Rows from block 7, named by matrix and row number. Each number is 500 + 25 x the weight over the matrix's rms, rounded and kept within 0 to 999. All counts start at 0. Numbers have three digits each.
# weight_ih_l0: LSTM input weights (gates i, f, g, o stacked) (model.rnn.3.rnn.weight_ih_l0, 384x96), inputs 0-95
weight_ih_l0.244:495490527439526514498471502481548529475518529513487471501521474494475481486505509530503525554493483531490501494465496510456517444490462496489548493471504462487523552481471484518514449480488473509504461534480530515518505505547512510568507505468507498518495493483523503501550500503469496487
weight_ih_l0.245:479451487499502486441509539488554444503554518508484478489497477499526509535518535503455482513521495500473569465480510498495517468508498476557465505506533527491509504542513492526479488506491497461533493463500486514495512525500505528512483505474479542466510521506512516459515489529476501474
weight_ih_l0.246:518529496480478520465477472507532502516484485525508467501521459517518517503502504558518517526522466517536517530518497490493503482457458477489512489500516515436514469454528503522497471524545506508501498497524541483491479499491523529479522473505500541486505478489506494538481494485510425494
weight_ih_l0.247:546492497446492504522484495499529549505474506517543504503529509507481512489507476499487507499517499493500468513525472489500458467464480509508488487533489472495496454502502473511518447523491513534513561511497510499488518551489525463491491512497501494447497550498494551501464496509486517480
weight_ih_l0.248:517496524473473485507512499473481507497495512507482499509486528443493470493507485464494469493488472511524524521506503485481492454501499498469498539465542511542443508539471518479525491511523474542517494516468489512524469496500520471552501494456574515472555508537474517527536519530497501491
weight_ih_l0.249:442508478515488520486512486458515486486479492490514521526518510500506494513489513472460497515491548462531499523516502501491493584524533483470538479483502481486501451477551533489485479506565457547521510468467525494473445479487532500516499501525486473476509510506447509501497521504458507500
weight_ih_l0.250:526511500473507442495492539511497508465505504521489551489494479528512498500488490518539484510484539508530506538542507468471511466508511504524475506509487520479522500466474501518509518503508455496525526484488481470498542516471499475526492449445511507492478471510507490499463505506560497488
weight_ih_l0.251:497529484511510459470488500489488482520504534505498516471478490491508505509515491487538524470533507543489516469502451517507450526530477497527478496560492497463489490497501482526503542492495495499507496521491527509512468503465469522459498534480504538476501511542505507547538485482480504478
weight_ih_l0.252:489493519472500513493512539511483541466501537473496495540477497478481499509484507486503455542565493520515511512497530501513489505503483547468494501517475501533453506474518522527536521481521509477497489501439494500531506503514524530485512495483496511470517448475482522465515497517482492494
weight_ih_l0.253:494516518484529529531526521487476484473509505511480488478474487471537517490542498511449485486421486510480517449534467480503543484501491525554520499505480487469530441488519520449523488524505466512543497513519526529482479499486513509495456446499520500534487460490472453490503524496503543508
weight_ih_l0.254:453501486481492477536497524497500470557487567499505474510467510498512505489532515522497520495500511502524509531512474490466426506477538495470512509480489460509508493508505526493479501509507500515502532477494512481503509518445470524465489523507522511466490502509490517476516448481510528515
weight_ih_l0.255:479535531471519508485492487520543481491494537514489498507524518465490492500499544451500510501486497477512513446483459508474493508456480479499497492537485523528490514476510461555480479536539542529511492464507504525509501485520515493493486462472501494508553527507491518499479498492481492515
weight_ih_l0.256:550486484492517509505500506493482495501463504522495504509493514457507513532480491505482484514470515481520536451479472562521436539477502528473487521574514477501489507535511490525511493492500528480516503457508450496529487537529499483482486482493487517487504498478527527494495495507483504491
weight_ih_l0.257:474477444534508496472477518504503533510486457517485471525499475464500524443489488499508519489518481504480531481521492491542494480529502493527485492499509547522505535493504532498490515529521527481493498465526511520444442539520526505503532498519473484514447485469514522508496529530484532498
weight_ih_l0.258:493491488491467518504501495508491528541488490432538489461493519486507492475504478490516481523491520541519475507521528508489544496491473469522517425513532475463493474525475494460504454474525537500541494506514513490508471498469523506515509495451505546459488508496506531529458488511478553493
weight_ih_l0.259:446481493482501519502500502465525474516524483536514521483458502508483515423528499458531525491482494525521501524497520499474468498469525504514533538481480483505503478485469463503539506479460542506493525484454512498540477495521504486524537523483502480496512493475506497524520540525532493532
weight_ih_l0.260:543458501497538503459436507478552511530509534494511473483513506502492453520512488490499513508505529485485515540536515485460520535525527483528489514502517506524463474528494479514537515474511517500504491503509506462465506494497482511472487507467477504522444492496501526498471465503476514520
weight_ih_l0.261:511526515534472488463470496528505469516514505499492541493472460464530526524486452488480465523489514477494484510488522533491449504465484528505521485489503496477522501513485492499510465504527484477489542493466504461499486510477532540522522496486499515506492529492544465496513541483533526496
weight_ih_l0.262:509488506476509481524541506522493464514476512503506476498509516506488484500522505508481556520461555519509467492479498497452474507517498499485489528527509530512520502515499513538525470458500457483512491470482451531450509504506522512480478500542478526514481541534508502491515508467455508487
weight_ih_l0.263:414515513471509477519537493532463482527479463487481498510520471511498484504521470543516494518508473503543508440523494483512492484495511512507521507451508517457508472460481514481507500506481520489543559500498455513510530464494513486518465508498514538529505483503533496469501507475494498531
weight_ih_l0.264:503486482475480503457516488492509447518514516456516516526521487475554460511498499492501459528470491546511498516500457489505538490510514439506505492494464539496506540525500517528488506567515483464505497480499489538505518452506483512501483489550519504516506550454504515472463498458542522508
weight_ih_l0.265:498512493488504535468474505524508518508521482548540472517464531479490519510518539504467529521535494479508474490478501506513470501514488496487521525503477466501434532461490536483492504435465459518475501502509542506515519453525499486481493518478500521486484522482473514513495485495510496506
weight_ih_l0.266:508474498503514497501503500494503498521543499476510515528513503520518536473535504445435466502462468524485513525475450513501501516494525510483468514534513502456497519481489533496520497536468497500508512479518504532462463462484513542481525494474498479524485524526481485472546516510494469487
weight_ih_l0.267:481495503465537478512510536492475457549480505463519498468538507485490505492467477482518518538527474511499499480490467509484502529507534510440517568523557499522478499501530468500446533471487476521577501510468499507454523487502518493440458477485504500462513503530514475499507517469550501496
weight_ih_l0.268:503504465511492495549483471531520482517479468512481496529480458483477459523516485469461488542470485496504486476485481501485498493518492493478514486481508525474501512519462542515513521497517488526504492496519510507520527452518498465514474507541526486490524511556468521471484520446512503547
weight_ih_l0.269:474499487521493453517513510506512492480462481494493471483547487488527483495506481505490511512563513496523487553514483530467469504496479508521479488481481543479514527499493529519510519500511497492521530504507489447473480502501559498491499503502482524503517476486537484501515536484474470526
weight_ih_l0.270:513525516529498537519497498537480526559475496493480483521528524509525510517509422504503456467508512498503511491514492471471490519510515504496527470483480485508491518509487496473456446515504506511520518524491453499515430511510518452518524495474520470501477517526492468489513468496466504471
weight_ih_l0.271:488473498538497499509489492507503495515437500482470532506496478441480498512515536475475511511461516504422518448504518502460538503466480506515522513545465489489520528503480528477508485429491509528464503465532485495481516543505531516516550479498539507483463509519523526497535480542523520456
weight_ih_l0.272:525517511485486475493516520522547508472491496513501481526468468506522488514517483527500461518495492488460539482533498534528593481505519518456473504534493493517477511489484517473503515497458471505529525502511483486525517520471518525474485518491488492474468540516535463502507472541509502460
weight_ih_l0.273:517520495438509486504477508517504505446494519500486514509519524476504470527537470440481515455506490523489498506529483510457517503525545492471446526510501517478504472573463548486500514465497511499533540517483488504502525502486487479501480514524489471542496470515498501475506492504484500490
weight_ih_l0.274:489485507500523470481508507522495533530505505522508489491507478491537506511517515503512498493472456475516491451466512527487469494484496512587518492483546505488515515464492498513496532538474527473468492543528463504476484487508477503497506528514539480494496511497474559460486460515500485462
weight_ih_l0.275:497498516528505521447499511522504500472497468513493508476467552528515508513518512496545478502490511483472492479457514506471492494479484506487498522489427514516488476511530501516490509502517493501470559515510515503497504541506472464519488489523514495517499489525489487516471488497510500518
weight_ih_l0.276:533489466511477529508490468527527507528516479514439526476494515493505497464481530456507475487505504457494481513529520519528542516501484520501518505514493480525524460498493538464510508460467511511527462483505465507486529531478513435515525525513543499492540514500517510499489504519496494499
weight_ih_l0.277:483522475498494486493453469489516536477497543501518526484536507515564508475493534511512510518531444489493501510503494486514485555522507543447458469523517486502520548488526510508513489487531531480503507525465478486479476517478504514507491494496503492499501457502510526481478453542479470460
weight_ih_l0.278:502550476510513496499480501477530465516471483553513486505508517492494483491469526476503515503543522500476491504506525493516543465519504490510533504507499497486537457510502485471466486474509542519507544490504500489502483492476471455512476507499499522490505537451516492519514466460499481437
weight_ih_l0.279:492465481514486502513486482491522528513492506506496461525518504542490483503505507536456499501473550494483506520486477526522483511512489515507443531504474510491502465527537504507544509456527470472518502508475529468494514455513489505492537518468502484486503518452533483473452514543502458520
weight_ih_l0.280:454499521543450543505492492465462507503505505481501510510527530506506539538509494514505444539490459507525523516510472497499476526510539526489500499493505469519485490427513516489543516508509500519480520482546452515482465505484505486483523499495462494467489493461488515507481537503508492510
weight_ih_l0.281:523463479509530490494519508482476462533555484508498489518502511508510451515526493504501497535514478483487430540537497482462509535521464520487510508449504526524516470529466510474479539498518453502476487481503493519522470509488522514509525500517515483513489496486512517506539479506492506498
weight_ih_l0.282:539541464511565546479494450500502542525509476487497537451482492535501445444514511500480528500473487491524526502498512490465479495547500531463457510517503523477528489513471531478531507467494500442491498496480547480470490510508537480527510519489520512488482490499503485521490511471551542493
weight_ih_l0.283:464502515480533498483515496514516529459470491472513537511495550542493498469477498529509496480499491495488518491528475518523491487495440462526485535492528490496527480469516475504521528451530515500503526519527520501517468520508480498551515497489466484490429499571489488505499507440509520484
weight_ih_l0.284:513480564507491491520502501482507524480519496513479514502524516514498518500482504478515461491509501483519495530530486500490499509480474527518524490506523506491510511519536489490546503521468506486551474505518498451491484503502489569533427497510492479488511476490467493482499514512461481452
weight_ih_l0.285:491498487526528507473517481486520509552527501510502556482472497482496493496493485438496475477530482463470502511496511490506477505529508504488545483519469531480499511519508491484477519499526519506476509536508513446513480502489484498538470500487485537489524484542529478448462501517488514513
weight_ih_l0.286:533485451555509544513484492516461485489509510483484510494528501484570473492493503505485521503536491494542508471483485521492472499521476525506547543506479489508494473514519518449477479445467497472489495470496528521461515533535497494512460504499519463506504489524481506530515483493528515531
weight_ih_l0.287:495473487478485491536470539494520540506502479512515528529506519517491442487513530482469511524529530486549504548503492504505497465497518462562508480515485555492515530495473518471496509472499506491512532528501499522515495521494525509475518490504502492458466543520451425546481499510494506510
weight_ih_l0.288:502471513473497515522510481508515481499462565473511507484478476451504482518481518489524540493520488496530495530501518508549514512480489485495515511482467498452515519457523491510509536503513516471521500511521531439487442494472465503506554479524489452528564435489541499462515563501509481522
weight_ih_l0.289:481521521484494524550532507495489540511448500488497526482474478523541504470448481473474523493516507509497507524497495537547499525486516464511506463454535485497485474522525495507551484498485497507517512474444544472488488498532561510492534512475507473471532522509497489468462525518494502495
weight_ih_l0.290:485529480514454467469500507503495493487541490511483470481496493542487539509514499488520497503472506488474557512505510508509493516458506475511494547448487512527458478560523496503466502505513483466471463522474508513510488494522480484524505507468520482464516527539499520514465504493526467465
weight_ih_l0.291:472498505472528506544456519551523497506498455523526483455529525487513466494507491491466527483479510510490548484504503462493533516475528441523497499502475529466483514523580492482527446447523538521509512483481520491517501477465532512507508450510530525505492495489526505489533480449498512464
weight_ih_l0.292:463515523489547498493514527451507491473482575486505470471525491483484506468513520554489525535506506581483532518506480457509471513498474549541474489504486524489517514485490453506466453466494493458513539512515507483465514574484444554457499477473505473523449510471521525476497497523522472547
weight_ih_l0.293:520513472558531466480518474539550539469532500525472524490508514492532469516558510515512498524495475456504548549549509473452503515488469463490504483537515497514491457458504470477516532509469487457504480455452476507511514499536521550474478540483530531487536496468470462463514482452485518490
weight_ih_l0.294:504444535480540492511517540474506473543455479541476513538506459510500529510422539458516530511508478491517504512507487532458491465491520470518509515503502488497475523544480524479532502516516508461469480472515498498479505529488466531465521496511492494479536476495499496499507528475458508530
weight_ih_l0.295:501502503471449508498543532522490515469479510489475545458483555483495477520536511532515482501483509574493483468509541539468463475510507541492515464498494505505462480475460511537531508485509528506523523497472512468544499502494472464468456494496497539433507504447519520489485517510525485543
weight_ih_l0.296:541497473518502482508473550500493522501494486507474501448531503508487586503510495500519493546517468499467531528502462504416511482516500526525531514453516477489483512477502474463506496512475496488465510449511511502478537505496468482500531494572504520523454444492507502537517536480480479512
weight_ih_l0.297:529511504529494483481512549523511518559526472475496485485471511452534456506458540497498535567527481460507463488514492541463482501487517476499502469503529493545541511539513565499483486515470487496507534510509507534424506494480517507507502568430483501535508487473460486516486509528501459482
weight_ih_l0.298:492476493491514495485494515472494511466518503500468485512537463516533502450503527515555486498543498552469490491524460536568537502465510490485526496498496529481507519528524511486500489489495516512524487534471516526490483525505484514445508492480487547478511465499480496472524512489472461495
weight_ih_l0.299:472498502485481477497455535502487505501482497468531464513494506480470503475464512506475530530531501465544527486459524474510495522485491512474494520509441464514524509472500550510516490524527527565484469536480483541511511498506522500507536506508501511481488522555527472532502485479482494501
weight_ih_l0.300:492481522504517487464501525495482505453466503473463543518498521500469478530508518513526476517508464539522526510515467486430543479520462567534505487499494523459429515480507562515518484521512494479445521504523494474498514494516468505511524540490497477469547471506498533465517476505455467511
weight_ih_l0.301:508491492501525482515511451488539511525484518483523502489481513474479556477503503535520520502451484483469513522485558429475495497494558455567517479525475486513508478474485499541483482540486522469475505483472498557482493509479506511514510501497532493487529500493486481508522529501500515447
weight_ih_l0.302:510519520540472498474540507509521481546372482452500495496487517488480502459508463534480504518502486552516460495546498512515515493570488459510510506514536499502490460482510472482460467492508493512506501523485495528497474549558521486446499486512518542472480490487574484514527492554494498447
weight_ih_l0.303:491517506475501549493496453526487494505472494506530523514477523520521513508466501522479462473505500498437555505518510514488510509514476503488456477480512524547538503456464490472518540462503508482518472507477478509510465557503500513503504531494526528513518513527527472458555470510504471504
weight_ih_l0.304:509515530476480519481487524513491515508510454462536512518514478482503468516454516507487519488519497500505557535521507509539512522498492487476473533519481418543454514517528475493561500546508490562498504505478497480542486443507471500514454522512515481517496460548481477513471496509524482518
weight_ih_l0.305:515462501462490503505474491490451467491521525531469525489506448468494486514565482460471465464495502515501531511503456527524562473452458508522519515477492543450487556468462481515527467490491524476516490496491526528456477500526487487476555496480512490504518548488543501456490519537571563488
weight_ih_l0.306:519520488506495532476500511507517513492475455498511477514503507498472450524530505574478496507493479514547520494462452547470461509469506475510488513457499463476464482476469507513460497534493498515467459495519486479535479531550494517453521522553487515499452478491501495526519526561519491523
weight_ih_l0.307:508519421534460496485481525524522526484491503520475505458493489504509555540517514508469458479504448491482422479532431481469476508497510520491442555527504500511521486485505490541507514530552493487525532504512494467488487504519470486520507493518512493518491475524500502472503486493466515536
weight_ih_l0.308:464515544492482502483491537486495488478502456492471488551493499502484496467460523564516496531510505499503482526544544488527492530490520465453516494527460540476472557497514520467449483495485502509543482494483451455511456511541528500505492491491524529513540479489511479478472536496501414515
weight_ih_l0.309:523490498554546456480495530523578563524495496554469528516502476468457493480488510507502491486494499492545512510498469489500498514507562487504468560525494479543499532490530519473505502483486505505466457465490531516470499474494454525470518474511500472471516467474517500489466484505521505468